Weights of a small image classifier.
Data: trained on small charts drawn from random numbers, 203450 training examples, 23.6 epochs.
Rows from block 7, named by matrix and row number. Rows with one number belong to one neuron. Each number is 128 + 32 x the weight over its row's rms, rounded and kept within 0 to 255. All counts start at 0. Numbers have three digits each. After the name is the row's rms in percent of the matrix's.
# fc1: MLP up (model.blocks.7.mlp.fc1.weight, 384x96), inputs 0-47
# fc2: MLP down (model.blocks.7.mlp.fc2.weight, 96x384, transposed), outputs 0-47
fc1.101 095:122125139144131160147144106121138109151132075096177127181127089100188105148098129138168126127138137138122175133163054105104092117087099190109123
fc2.101 084:166124124106124150059089100139153093156126103126134105095167102110149109098105083090178151094193120135105132120153134193132167173090164189136095
fc1.102 085:115118127140111127208129116111136152106179196099130135087136136139173013123116145113185085119104095163152125162129129157190085138118117077182156
fc2.102 081:111128123104143096122097156146131147186141090169116152115111124112193110109136138079157139127139171099143101169126172065068052121131107125095180
fc1.103 101:144135130161185134135169147095109020139092104166112148144106143143130215106159154101133134149149062140192143174141101165154148163119118102084159
fc2.103 108:150113145131143117146131116141105128095133110089144177151120099156144171098183133135102137177077083140150105062167165148156121133109108188147107
fc1.104 092:131120111089138135082136178163095119120127097143133154122090108063126088135140132153111079201133134081096155150114190101155121102144103096113158
fc2.104 091:115156119136136057131191195109105148089152129102120095135138143066100078156143152134129121134111119181090122103168154109084195179141166103106132
fc1.105 099:091144131127176063126133130162131144124109178137150080129135107151131144178179105125086115151131190153085130118162183126093047162117123115070125
fc2.105 111:110185188160162178112136154144178082071152073094100106136074141127136100126143068127071169086135148094145149176197144129135175163112133100149116
fc1.106 104:143075121086159167155153105125141180166097124104117138099150174107092160171103099131143057088130090133101122119110158155089192096149104116141108
fc2.106 106:134138138162180102118114129100114113164152171094108158129157105145094123124147126117129134202173088130208106149161125147151177186085129166139077
fc1.107 094:101117147148074197130120180181150155157081118106073123120149169115118161126107144062168118113119160136152118108098115147144126121123125149105139
fc2.107 092:163111140079115054134172090128119162044118140067055093144152121110125107079185079086142119164148141189115105145154143195124082110105134115121105
fc1.108 085:103151120089098097099144118151127160123141111146082166163126118106115150170182123077129140148068119145149095066184140116131105157123169123102066
fc2.108 082:147097116129136105137033111167134136142163081163069144132173160114080150182139187102073140125146153112105098124117153138143109089111109103153109
fc1.109 094:143113162194170189121107166127120142134068069167085057128103107083109122107081125131175109157142181169145077101110115078137139134149129124158148
fc2.109 083:121129123106157105142130066115157096077192066113089125093110139136167090116085157160153178125139124136160110146180124112077111136129136079090099
fc1.110 103:068124182154143161119105138183076116148116196111141142129145171065158130155138172119153115158155161155078123155087152047164167123112150106151133
fc2.110 103:167107131149122148106148086123140096093140092132169083102127139107074170116107121106241107098155133098132109176102166193123138136123131119084157
fc1.111 085:136134103107142113075101146124069089091102173125092181154111128173119129095184140122176116153146222149103096097062128124173150142149171120139170
fc2.111 081:135180158199143137092172135088118142150100096140147072115119083118115092138116121140168146180118072114116102160107157136129171170140164106100151
fc1.112 112:123129144118159141123147098063126093130143147131226089158093165057117147124148125171131135110144141065074153117136103187127103084131155099138114
fc2.112 108:136087126066140180157126120101100160141170077116099150122114099128095125120119152109114151113134179082167163147082123102064114136133181131102082
fc1.113 093:139155138119145108139175140153129147130184118120160065129112122122155128099131187132155066165019130121092137104112165117112097138100094162080107
fc2.113 097:105086104128197095158134152114198109129194104124156183135153079129155153141125120147126145190169128120092142151123148164125196113067133109164126
fc1.114 095:131130068089138118114124139109090140174142132074132157126116077112204120120091130098149056119114165123132123160156164079152119083126117097109099
fc2.114 096:170153106159127138106044123142160129117129102161083136159174138124171090120119162119165093147122136081120141056121108157130091132143134079126114
fc1.115 102:131114133135147186094129203068117174128134118125130146142151119161169151111134145093164143072131184139113150123145131127145059149084176120107096
fc2.115 104:117065167134180145110096089151138158141099059191150119102132176131067095104129141096170077158082085127122149173126098146153151089145097110148148
fc1.116 092:167133111174124120095134140195121153107043144099126182177109128113068112188103171110137113150153134145144176125109093119130105168120132148152171
fc2.116 093:121109133148170102082179095135108189124115138104097120139120066179172122110073136095149158145145098116111086118123132160170129080169160150112139
fc1.117 088:078122157122122113094169109124133141129171083145164149100088116148215139129198122160104104146160102139085118128133157092147205133156118124196093
fc2.117 091:137123094117097105142076144132125186130102132125119114117132149154138183133206158109107101149116065089148153083136130162063146161147104149108091
fc1.118 093:120114092169138155084091073175125162143036104175147147109110139147136154152187135125091132153130176130100124143131123083153198142146189127157104
fc2.118 084:088105126061210125185137112134154166149050130119124167182081094136107146094150138121083151152117102116105152104119139153099109067155126115195106
fc1.119 110:125199161112117132122098102076136156171085137119141156145148136088128158139147113102144115055100165170152090104047143112113124110096086150106140
fc2.119 110:125078125142212100108112115142112149107112155112129159159154096112140188211155118094150148107124129156090188186130105125149125119101115141166129
fc1.120 083:087150147153134130145114107168111129082130189149106096121104145112148147133112152113108098187154111140137163134180100171107116126182157147067117
fc2.120 084:109139104087160142190099120093088086137103140114106141168121170125135140162149108133100175154149163126116121094135159070169142155117108168068129
fc1.121 089:157129106061128112192127125112182100115198143116145139155119141106098214152136114128115123100147107157083149057061144148099139157094103184145114
fc2.121 091:144071194197161145097138137088168031146169151143113147153092107145076114079203114160130114159116118089129139115126096137152155141135179122149146
fc1.122 096:110170022126084124129123099147157163091128080116102130186114133088079174093106132082117131143115113177094152137126123106154078195096129111154128
fc2.122 092:153154203162112097130126159115183105138067183120151105116088111157124092177132093088117089143168145146107130131083138110109130112134190141124114
fc1.123 089:158142135140132149132182173068145138174149173128085186160120142157159128115134120067145132102142091169163151150160142163167127136127101031187135
fc2.123 093:126150100093166139083149128140176119128078099151096128097137137065137105097128139113156131105155140106136125132054120087123097129116123156079110
fc1.124 099:144114085153184096172159079152107137131130179117106145110130109115114100121110140129162065057115113126143126144081139110151163153156133183113113
fc2.124 111:109164094129108123085160116095088158115104080147087139134146198058077110109173147086126157168075145134163097151138079067083139113150101148151135
fc1.125 105:114041139077075131156107142127107145162117115150163102116160061128105129126110149167093062085162080128147136145167117168147169139127125117144115
fc2.125 103:077119125148131129123157133154155128162160168099153137103117149133172140114102181096142185137094105125196130131097147130150139172125195140084143
fc1.126 101:130136203165165172167154108121115107144122165134127120095119126121107150155123112187178121080201209100144106152105082127145107142073124107124155
fc2.126 097:148112139155164091111120099134108125090134109198177101206109096124055104141067130179120092186143144123156092139124112141117121102146121201114139
fc1.127 105:087107122129090150118157125148118130103030192103170121114151113084144184112114117138140088130138088098132113082155157117161137186138149112153130
fc2.127 089:131163134140162083114177088135104074142107141070152120165140030157150156101158082140176171174084147127089127161151140085131135188122126112158174
fc1.128 101:188106117136098158191090132141110160098105166102106112183127117133152153139128116143134118129091151170121155116108179122119105118150149099101126
fc2.128 114:144162113133164107110130171131125141052196177140176083070145151125158135141151096125106134132146122157164138146170121110148120165162142079124192
fc1.129 088:131099088175142178115127158109146124179090127122114118126144086129082155114138132108189174140128191123173119120157211100162118186176098092132152
fc2.129 091:124143083153111113113156171175147131138092154156132130140108103159154118094113089149126117144137124177141130105108080228113098139169117084134098
fc1.130 099:155186134127114129120116153127135157178097167129114102097104119124111143084136091051154122151148122122200147116175132147136139181140113098135113
fc2.130 095:136141164185135107122142099164083095151138115155129145138098137092133157067160052154157140154115127047138104117118064149122090151175118145131122
fc1.131 111:117141123219142191145033147147156121118115140137096143208107129152078130107178123098187118112160107143187095135095108107147101183140146124153152
fc2.131 113:151137078124098066124129104123158090169134168069119116122089126084144154106111089070155089151126115113140117153097192163111128167091185144126054
fc1.132 100:180115135100084183135160232104149123053080132159080127157114136092109103148096111087117103111144138129137123102174135204143111119084078075126156
fc2.132 104:135131089092158144045086118093123096136098114093070106170154108171164132149090148085073094110112094158091149111118166100146158148132107074116131
fc1.133 096:125067068180149131152124154087124139136192133157120145136139123111059147168121094090144112113083111124099189138139124117177171119172134138133167
fc2.133 096:149113160126165148129131096158141158120181152066104074132080178135154130102124097168134139166062095149077127146106126131080132097073082147140116
fc1.134 105:126107068109148117152134165074161140125152127155128126081095098116148050108156174140160168128070150115123200115130142143136106201082156138129077
fc2.134 102:056081179113083119095117119161123177123156101073147059097165132144169118100097164118112106150186114161142093072141145066185152129101129121120080
fc1.135 105:165082093158115123148156128099155165124137128156132085151133100124117077102152126123143154094132173131112169085149171098182124141131135138159157
fc2.135 103:137148189156118085144145112083099190135168090072082147138181098136105076124142109085048113148092102153101125128150188094072128115092149086180092
fc1.136 103:159097108135103112131084157176135122096054132129090105207154111115112075135095156119127134157117161174079106105088096151118150146100181156128150
fc2.136 103:107167088073138179101074140137087159097098119063068179127116138147096147088158109112122107127167114132170097128123126155088074128108071110141150
fc1.137 103:106095138076079090075144131047112122139127137144138105168111115124110171138139180156134084109105113126085138079196141153148164153153090183114157
fc2.137 094:115131144149188043128168081163121126155128128172230130170113139105141122129148091186105133159092154159200108148080077118154161094096133160079177
fc1.138 096:129089130133193152164131145143078115105174186157107143138106165147088152153177130174117152106178173119155096090152133128123110155156104106090069
fc2.138 092:160124115115176153158070146147111115073115135095145174192128137129151148116138117157103137129142152127079089049100138157099166088129175123113115
fc1.139 092:134156138195148183154097159143085107109114125105115135143119110076096121143073157089179118125148122033130150158154105188124131164127101171115186
fc2.139 093:163057143148117064080061141086120096112081131075140107153177115104076138141100117117188181162118106151160156104119058171132168115134121121131115
fc1.140 100:163153144086158096170124084163118108083158092110110130167135140133101101133161142101104114089110091123100195116214119170136131143095056184136123
fc2.140 100:064123133097074114137137098102092128126139127095113084052141116167136121125114115089124133072108135139093126120116158093112160100113100168108115
fc1.141 092:095150139110178219185063118109106107163187163115071110164116143127114106083185117180088089109133160150084137149126148127123162149102077147116131
fc2.141 084:134120122114085150121158138102137109088152114056082105149116110154148128071141140104065135137163080147097086120127134158124105102156150112110106
fc1.142 080:135021127161143162121101133043147139092152173149102116099149148128092132103186102092152124081125074119102158133093104129154140193104114121063182
fc2.142 080:103054128156158154140118087144114137185157095156107096136184094167099159114142111151149131114078130151176118086094133122143138071141113160098145
fc1.143 095:155146148073172151165107122181119105086153134147101115113024159148124163086134132153152144146055116115144118125076187056115116141093084154187071
fc2.143 097:111102182138162106164054180128095139167127051118084110122137146129151162116135142121127118160082124083103148157122092130157124113051124140096097
fc1.144 121:127167163142120147114135138107091094151101122189144166125155119161184147164061087134111095123103111125145096120097174168124080146125104156129155
fc2.144 122:120095101110086098131124114157103099133123120138147131050134129109123141188177116091107118118158096124067038117097143117146100067103095116120115
fc1.145 099:144138097083125103193135127124130159122085128131051065151129088101141070127077126171131128165125137128129133054106153170178160124117148136176143
fc2.145 110:150118169111167156153139153155143092095126135103087064094159114110086106151140064135138083095140155126151105179087120087070087153146091155141125
fc1.146 086:082229097117152151109126056119099129110132111146095110203153154076096101041142132118085081123123120192136120136142140118117141145093117108119143
fc2.146 080:159146171098093149123114139126116153140107144135141136098133127147122088151160142150093166057190099125113113115145082175130168091151105048085121
fc1.147 098:160099076104125134137169115113108097110094139058076125165139112109152137084123092171099071168087138081103146123116116059174147131127128080122074
fc2.147 085:108183172097153165168130107149134114189206103110089083069142098093099111114215150115144118141090111130115151109151119120140112109151093116127123
fc1.148 086:081169136197167127086161071130086092090149146171149138128097086071196089137094168118100112162140133140115165161139107202128103171099165201146160
fc2.148 082:181139117118129192125057189123161136139140109148168171099111168139148084166147156146141143158100111158126122121170126085115105107157080095148150
fc1.149 086:088174102146147189069155142056153107147132144125115105182116125159070107149108135156208099117152088086138085105175163125168135197122154133089136
fc2.149 085:123114132174097119168084144134167132155156151040090131140085165135073137126096147159179123145172082132153097137127091175130139073169068132092140
fc1.150 116:141181244144143098128153106144097141101157122107139126100134160131141178099121134143170115111122147152022123113097169146144142096114088103116101
fc2.150 118:151108138152133164122126133130140133097084142074161144170096180147191121127097146143080108095154134148116106123083108164135111087114146187093145
fc1.151 106:156165083064128166156170126143163144133144127144134178186102146186135142093148134155132106072149132091164197135135129129116128175119163116108104
fc2.151 110:150095146051200169134115132167129127147138156154161115120133115148127104117127148084122142095083156024143091180113172142135185137157137134167138
fc1.152 123:167088248125136106084148118121113100136134197201177166099100195094108137158128146134116128125159111164101097136126139172169095109119167110139113
fc2.152 129:109145133163104177114088141157104093092142149076151081209152189169144152121221118100152107137145140117154133178110103142106148080182109139114092
fc1.153 093:125106113154164179061121107083090115142100125157155089163159142077168122089135140081157135128127151053159174134145119153169120142129142124118079
fc2.153 095:122055079131131134132083127107116148123170074118124112102184189111129138106111120115151115157107117217225106137151122140116094126145144097130116
fc1.154 098:093161096159126136138137038169065087131167134107154150130117138143126062164076140130080053126154176113147163086120129115153161110115105125183093
fc2.154 101:158150138091151134111123153098069146120153156126118105181141068056091135099141107128061141138088110125124084104151086083132137141131137081137138
fc1.155 078:136163120109169135106137164109151154161086179164069147156102120139142132161127147072159150133124087153165120188092155127152185152087115132153128
fc2.155 074:165124125159150149137166141166125140150149108116126167098125175090153134069147138170123153102037116182163093175117142120165157158156102133111117
fc1.156 098:072127143075149122110100129165120151087118099152118104163104119143139187080129107173120129162110111132110130136157172238114166115081120126111168
fc2.156 101:192178183146112142155136095112089114115129153090119038120133095186118160110114152155119155118140138138139114146084119118132159090148079184133162
fc1.157 091:118110152147149096078122161127088123085102146083103117085106158123101095079119098127102074153154142154120190104097203108151093108174126127132086
fc2.157 093:148148157181100127130110131173087140219206156125134127163146102143139097181146163135075106134082101097125137120148047168092105160149119127112084
fc1.158 090:143169171097094131159142138135153166129123133163166090161130159075122171104157111162197090155119106135164183128127132161133168116137127121135181
fc2.158 097:071085144088118113111109140146129158139129133101112128121070152152164092115110139107094132145188132115116148180100153167128120103124133108154175
fc1.159 104:082125112134083123165119156161123156140135133204125124076098107209131165157146172149183082126115089180170133195094107123141142116096121122119120
fc2.159 103:162119110113168121105172102137136102203127136162117088087118086155079138142165125124096125135116143132071173127179137155133089106168118160146136
fc1.160 120:156130111080104107103203096129074162139142140118086128142104116132125138154146107163137124087169098141169154220107156154201127122147126084105124
fc2.160 117:111093094145121098101099130133154119155184122130132097115099127112136128145162177082049083084234171138124138132168121088140171108167151144084106
fc1.161 107:122184183094125211111163090107193109156137139158174134227186179099105118097136161120125122109096118115129147109151127137173165130144111134098127
fc2.161 099:142147180128126160173135157102177111156162208143145134075120130181144070109126138072116150094157121096145142133046150141142133171118144111117139
fc1.162 082:098079097104177136132138161113101138141160121134089097168089146141160136101073101180169130072179154150126079097123128114143188159135188118175100
fc2.162 095:118105096191152166083109145054109119103126139143117151145127159072075137148162092034191128165054132127135115050124127133131130123130118103147134
fc1.163 115:141142130111153130139120151087095116122100126089122132090119160119173073085155098120219128186091146113095148126112169125153132181163132115075119
fc2.163 118:093124174107076120144174182112153116119132120107153093086172132142142134111163155165133141074135146154138085148162131091151140170078176131151237
fc1.164 101:114207172113125194159101107102120099099171130095049130078129117143138134122145137169073084101101167128122089107146134150104091146154117104121082
fc2.164 095:134094125174167095098095141129114104174129157088124102201117147131149157120121111192115092120136110058016147181099111095179174120096104146097138
fc1.165 114:141133110106110097145143182149091180161129134113135180123073132107163065165127151118172124168166178110096117106104121159144180116106087140160156
fc2.165 106:118087174087085120063074134116112164129121140101109139170152101159184102165162130120166129109098145158128146134131156036085087126191089103153135
fc1.166 092:138161157187163123108124175156115109102199139096113155152129077129150136150084190114095192058148159154112130101144098162194105173120133077072119
fc2.166 087:126107141137177141188157113131156140130120080192068103152063077221129180144084096136133090143072134075127127123084183090137096174102117143146112
fc1.167 118:122141137135083101137134173136125137154117136092185107128140111165098115154114069145180054063102188105103108156142098121130112139067146156135118
fc2.167 113:085153122082010127098124134207186117150108119117166152108115141103084130137098140140112120137182126127130106121154118181158066142115093100138112
fc1.168 105:104036174131090103132109128210138099110145135066119108178153139108129136189119122084156113204145150165060103164092147084149087133120120117127131
fc2.168 093:079117137141105117138143117113093131151133164154133140065179107181094070049135133128105142105115159024157150097104137092085130156117131118069128
fc1.169 073:101159124127135138124120145129096115110084140140162161169136120156228107096116155127089095159134114129143109124149134207173147186141110129117079
fc2.169 077:127188112080104143140078126130179093171156136090125117186131173071143177195161065097117125084115099130106100202133144146100078113134159084115081
fc1.170 079:147168165121158125125074187123096100143125151097086088164096090177118130132159188119155095152128081136151165147154114140157149160103101171040099
fc2.170 087:192069111166147122156088095065112075142081210138111145136079141219138157093147167152137184152114132111135160146141108161079117155114151123133140
fc1.171 118:140190112114163143114120136109167138169084104127158150144136111126151133169128118116100125153111136138141177118187135087162091102135132156101126
fc2.171 126:129163148157143162100137098175217108129126077121132141118141074105037162129089113133135127134129056105113148090199111096148141160141133110180129
fc1.172 115:132081221119154127125191170110144169119130150106143143068091205201166125108142164062172140162124169180102103081111173112155166166122137124154112
fc2.172 103:136140179148080142079095107139133118153072169138118123122143155141157090108169162132164079140095075121135104161162160163169131138131099135110135
fc1.173 097:193099093126045140121129153168146135183067169167119137149107132160173140115094120116114131141125153108144122137118134169122139211134081185121094
fc2.173 085:116075130109162099162125141124113128239174115204119106129137133115153091118094152132110129126125136094114101177095158131183114158178154139121150
fc1.174 111:139121133127152109165147098140102154148116142118116160108131081148153116099107130086102119114143187144154159075124144103186154134120094117169135
fc2.174 111:120115159115050119199122141116133147183152097099121152103151057145023159076183133130172141093097125128102156128158149123145149112119154155202128
fc1.175 104:115168072122131162128166146142135173137064155082126093169185118142133134132121140163160170139141140161073117152105151123113111096137086085199177
fc2.175 089:140111118143135134109101179155144059119098160148143092134112154102148127143083132080148057096152129136173149120096140121123073104102155110152161
fc1.176 103:098172129144138134152162149179074063100097114189147104108106200123130121161114107127164087125059120073136154124122137103171165177108133083118088
fc2.176 104:095176121074053115105113089116155114179155157114151129153114159105096150192128123186129128203061144059176182139155109112119101084086158143209123
fc1.177 099:110089088176085082111150137155107142117100152124110137127123134132145170140121131144170134071070105124157122163089143150047062118148117101108103
fc2.177 100:163155117094160128135091170138141135061102073179114161091157118133161123081151116071161146108161148158124223111166106155179119082135170174129099
fc1.178 099:067130149142142078178131136233153143128164131108142104107198084214122160119115093103085131086163107128151099080100141082156132178154143194106129
fc2.178 099:139124116167077149098138165116113150133128119127116161053127193092154162150108130099084104076110128070131160106109171134146113142197130126133164
fc1.179 112:111121139081139132139163114105129124115166142147143148045039095101172132093166094136129133145116163187147080154123055191164128101087110120125159
fc2.179 104:134129163202119154099118143117117138141118141168120169111072065072085147078165078125150106148142137106115170118105114116070167114179187109161121
fc1.180 118:162110116128095121142169130115111152158131126172159143100155145160105111126128128142163000138142109137152138199155157183169143107078133138127138
fc2.180 137:179127123124139121103112101119173131148080138121134117178076074150160146126180111147141131094103191107135144061159112131138140106187148146150069
fc1.181 105:100149136068165131181113145064081094078094150120120173135142186107147096085139182139166095134136155161108154133145166153137131138153106148085106
fc2.181 112:128121073150122193101100124086148104210096150085129077115176113131166169102125173185138169123107183150111109054125078145088113156075122156120138
fc1.182 100:138116101091146136128093193135114128140159125113157082128114140054072152118087083158107079140190132129130096062123148118141154142143119153163130
fc2.182 097:098095171181149092132119116099096141203123163077132172099195120121131142165183172183152164137106170115140199103119141078119105141113135170110105
fc1.183 124:116183158103133118153108151124166111163130131144167091138098132120119091197068124169172061101139156122163105101152137121186056138161138150138120
fc2.183 117:093162108090116154168126143152111133139182156134132125143111079083115178196154072161119146147116101077058133086145028123060082149115100071141121
fc1.184 091:108062128169174147151045185089088082141123131114110100136121108104124090121088152147132117120147120108121140127173163099146097145111085107104128
fc2.184 093:132112062163148115084064159154106098111147151110153091167116085092188167135137099078140170112153103128185059122135078063096131131090095116113166
fc1.185 089:142096169219091189118119087095181060104153146148139098130110181110128159112152132172170052116154087132116166127096136102176148140166094135109126
fc2.185 090:165113157146152061134140135108145159150155126153164133112089165189138112087076143108057107181115138140134052165158097136119163110136137164151111
fc1.186 088:136109093081146153114182146106156121133130153088143104076136084155126130142121159166089070139104184139146159081109117153125153165109139122134173
fc2.186 095:101170117098129108130124186160106080147091181167171109124147150077064106077095122126136126130212133126105173089132168138116133156106163162122169
fc1.187 110:192128149142107107113128126148143139124088163175121122116135053052148142179164147148122110134128114117127120073110132195122127105039105075185138
fc2.187 123:062108088110173138130156137084149155145130134116140124124092168117115165128085151149114134111169117120116169076163157088155148153255140111185104
fc1.188 113:160124143126137117067183105200137154162134155159103177107146144193163129151139105160156083135165152146127098110129128060124148162146094129165161
fc2.188 121:076141146135110145153111183123108163161129148115124060138089068157097160180108169107147123121108187176119097118124129154194149126167085122134183
fc1.189 110:155140145087069129163147081139112143146089122153084132124096150101102112137185155148168113108095187114116112159157048055109115121139093159153077
fc2.189 111:093151128141115118088207157187130124055077152114091124121129125108134113156162142228124124148118130122134136160104180109162135130170183074106140
fc1.190 107:134000082079168123158141032070131126160099131094153102146122160118150149126155115106154155077184123176077117145130142122128115094125124112116149
fc2.190 095:131198113128149087147101129170144085187140061092132122111128084148088088093165167099126122152110130079199112138146143102138150066125126143152106
fc1.191 082:141072113138099160119093109086191111125113147169088096133155083152135145129140141123140117095064092092115048136166089123112077085081154170112177
fc2.191 072:183107120182104140088096128175168133148095127159129102093074150121086113148082170110134143187162104132219130132158169150119134105199106097139094
fc1.192 096:103150070174112089146173117152094133144111104108169124079114147157195109157104139143094129142133160137101072189112098157156178123131121078092119
fc2.192 089:083151152089146121029099067137116117132173084146123132135129069143143109123110128090116058121170169121053076190040133128125156119111143153149142
fc1.193 085:160153105135203170154130115201159163158135122105105164115127141138151076123108104146143130076117133097094153088134159124122035178139114144083146
fc2.193 093:068074155141111142120109175135141109121126118123132079121134129152170105132160115027142149082186165105127137107115102116226139116110176086098147
fc1.194 093:082129163123165167097199127148088055156113129137140135138103179172103128130152133147122116087121109168082078112118102183129168117089128120147094
fc2.194 107:127104150112094186115100127162107131178121099081180099109114093139168138128086117156165150104127125202082150118131118170151105133165092110129145
fc1.195 101:116089162160152137137147088147135060131086136156142138149112174128127132189122224110131162128110096172089059141139106091109154140166055127103137
fc2.195 088:168142157109174099079120083134177159155127169079142155178106129091133132140171121148180102078111092139167106148113138099113156120090096140149128
fc1.196 091:110103180127191131134136103116124091168091110209106122175142103126140130149225121146154148113188111094112128193086119197149141145134101168120114
fc2.196 092:162162120129144110140083166115161110103138135166151130176146138123126087100209142117115093161093110122116072062107114175102076068091143109156094
fc1.197 081:142127095117144125155119117098099123162072053146106126084136176162081149183129130131116079172138174115122129149150157175135110178140118127134030
fc2.197 084:092192131136134157168104128121140126111082088089166129144093150060109085143128123150133155177150091093128085108139083097117104111168155165191133
fc1.198 096:144152181122155119125121163100124140133152156124141083101150118180164112078158202140194102082123179134166146167132138129181102221185121130115056
fc2.198 100:129035144216108140102107114124109188116147111156136115123157186101107110168136146125128190117127146170150155125089085087116175136154137111175108
fc1.199 108:124053103133085080131147123171177105116163155176126094158133112078110159152166114120238112122104126164144129162144101101146156177169156137147089
fc2.199 106:126128156122128161157125193103116082093119109117083136107141138159185131137119118155121151102045191103121130146124111119099117125075145139127117
fc1.200 084:152135100085143126102129120103149069077182172120153183130124114089117101096130085137100118138080140084168137097156163165152135118098091125154093
fc2.200 087:132105140095164150176179147113136114120129113129136120122158110110105205121116114115092118170127097092115101108123161134101141096125125115109141
fc1.201 095:145119158164149199202151149119155164187127041128118082165066123143170141085173146137178079195107106103122110135126189121142135121138111122144097
fc2.201 094:143112169132091154111116174119169104095134153142118115096068199110192169054084160129105133121084127100141114183106143156129146114152151129141113
fc1.202 131:163099174129114186149156144135120119152153142131096108116056166125177142113162109148090119160106064105118084172168050155170113180154104122038134
fc2.202 144:106133160181129144119167112126134187093129142135137113111108080131107173147112137093180147118126116111096137118158094091167145076158143132104151
fc1.203 096:145121132100047186113144122173072110194079201103117136103191132205142136138116148109132142168120121102133136114111182110192167159131160072128108
fc2.203 107:130120167184156116139184170167113164158190098148098168120037065136118177142170111151138064096186125115154130147119104112123134183107173162084114
fc1.204 093:150167085163113163156139150135151125116139135183162150108169165167125142200109090114104073122155122191148092148090136162159128160094081128134089
fc2.204 107:147140091107090074132136159157118086129113099119059066113187107118142111165063116171140130121143164105096128167156113183093074152114117083154084
fc1.205 090:128143038135123125126130095076161132075147124148077113184063127102128129097140163157132121172112151169103134125190121134121161164140100108102070
fc2.205 088:099167173125109128128160167140229167103182189103118145123153138182161169153127084143154117096093114140124107135168181135173166139179105124063121
fc1.206 097:160120128115108131113129109118151169114159141163132125165135093079113164136166144157186139104153104141182121203146122123111147169156146114110108
fc2.206 096:060138113117116133089084146112099103090144087138135138112094128107197063126137141090077120135102142051044094197111121182138136190120084085110145
fc1.207 091:134120105212130173159152154154131129143122110101147117174129128177086177127171104081192130134158171136170101085131164117185126097133092113133101
fc2.207 104:189134135098115063140139157115108140100128170171136150168192161158146168146076099163130132143177140165145178140149128124124128117113100117155149
fc1.208 091:137179138109182116116136162129115126163168194100060172154144168117155163134067160108149143059088100134145104071130193171147109116144149108080146
fc2.208 077:130099176145116124107118133056082096116102111103170144084123175192135085134123120164118084130115132093093052149128183124152093132106145139107082
fc1.209 105:137133131172094125104118138162077145125060153165114123111087074121126114077048152147117128129133072108199152115119130153110164105109066128119126
fc2.209 095:112189145140168117175080153099120138108150104143023090136162083164141129196132160120195144115130198142122147107189115119121136172080091152129144
fc1.210 124:138101087023126135109098172136157174124109098109102101102157192125132081108149149080156123155119153115109131120151094076181186135114162168170184
fc2.210 127:115144224119085172092133154126135111084080187136103155149169111074118095170231186128104099109146120168145104129101114186120090114081131072113154
fc1.211 115:155152109098089047130132180158154176145131076116116088138148153133134097155114129154121111135097102157138163162117194087158139098150116142110157
fc2.211 120:141160162148102135154126074178150154157163164146128132129136139125136073154131153124108119101225117146140169129129111043147123101096188143087170
fc1.212 094:100144117139115135170118167125158185120079158081144115106108105107131101119082102142138109092134175062165098158152080105147122186113137199151111
fc2.212 091:159095141133146088054151085089131076096082151135066084063160113128118098131119169130106128145120158099098126081177145142165146157113164135165079
fc1.213 089:140088121144097176158107170118135139089129205115094147148114103151171111151130129166137148146140148135145174159136092148153192117087128160139103
fc2.213 094:132127109126152182124076056151152147130158116124116061129101096057122212156156119122135183150152080112143148122157123188126124113232143102102116
fc1.214 090:106139125143115154113129113125135087158119243156167150140108182156092148180097098129092131079148154131119127078083119080161098121155166092111108
fc2.214 095:170113174183136124137110083098114105142179065107107122143087168105227110154081136119149144134133187125152110159109153151153132152151168159105136
fc1.215 102:140122122149141146102120146150142152164095169188149151156103160169083140086116122170123119122086162125127160164104092137143193195117158095102118
fc2.215 088:146156131104146115134178150132111106151151155187110173113140083125085122121113149172105116144136137176042126087136137132143163096106106128168110
fc1.216 091:085087159095119144111155141083071144076118174112130124114120088159134113169130155120134093094102122095125097112145150101111129134157169177150091
fc2.216 095:108056126146146128125088198123137164165189189112167152117114087170141134099139176082073162129088150092184215125141147140160122110128121066075138
fc1.217 101:136118152158081110111176147127147141116159109150183173088131124136136143112071134110110110127183071069122157180089118164181136133135151110201109
fc2.217 101:105105101140135103110086141137116122139102134096109083119136107166223120139102219106130167122107115162125100141173127094110139114141107129145081
fc1.218 094:135163123132124167050108065152128131135108116132149155152128147156155151133129148161126083139155197154134116192144091119148194134140098067153140
fc2.218 126:164120145100130151158139132101121098090087069142132136107142110143106113193077086106140108159058143138123092065136177142172091110148110077117139
fc1.219 117:132136145091113166129230129145181123116176083111118171111102094127080165076104125130137100155161135170144107093129141144128156106123121152160121
fc2.219 100:162139155101136077140142151089167068122034190133120165116135137162139136105106170131055122131143116089144148102143129180172130100078137149170143
fc1.220 090:186103172100138106103141098171152171168100145092142143142093133140120138182110156166165121124091175118108156152084101094193154138120138178157109
fc2.220 090:130148096104160118157123115121108148150068114104166084169168082140118045125129112132097224138136121163085164075134160154109135143119160110087144
fc1.221 111:125057098144171135089114092113133149077156097077124119185113103100154159105080163102153140149126173077093101082103123167132143138145098202132115
fc2.221 105:144159099090144124135112137148128092070129119121092146156126171091192148152220136057122129143085121215168104113121109090105114176139063073150128
fc1.222 110:106162134164150124112087148136150169111144126136170051139116129116099197142196143131183161166092109090115114091170133156124144092154130115135130
fc2.222 097:146116114127177154127161113151139088106138145173156203151110129130135115113078100101090135085091139067156170115094117118116096143053149145098127
fc1.223 082:138168157143123069194102108118110138125179114150109153109085134098097083142113130112177065127108158161113111142107096123146170167160066172053118
fc2.223 091:110109043092147120138123154139161124153121141111117109100076072177182151107080130059113135153111098135103085134127114129112104091156144155127132
fc1.224 097:152153103098092132172143126200111141155060101154169155137133144118148160177141176149125131138122127095077083228136172137127108120114138102123159
fc2.224 099:094100132110154160122105155158086105161103093151153075200117163114157139103127156113151076142079111095110191187128094177162102136159116084174156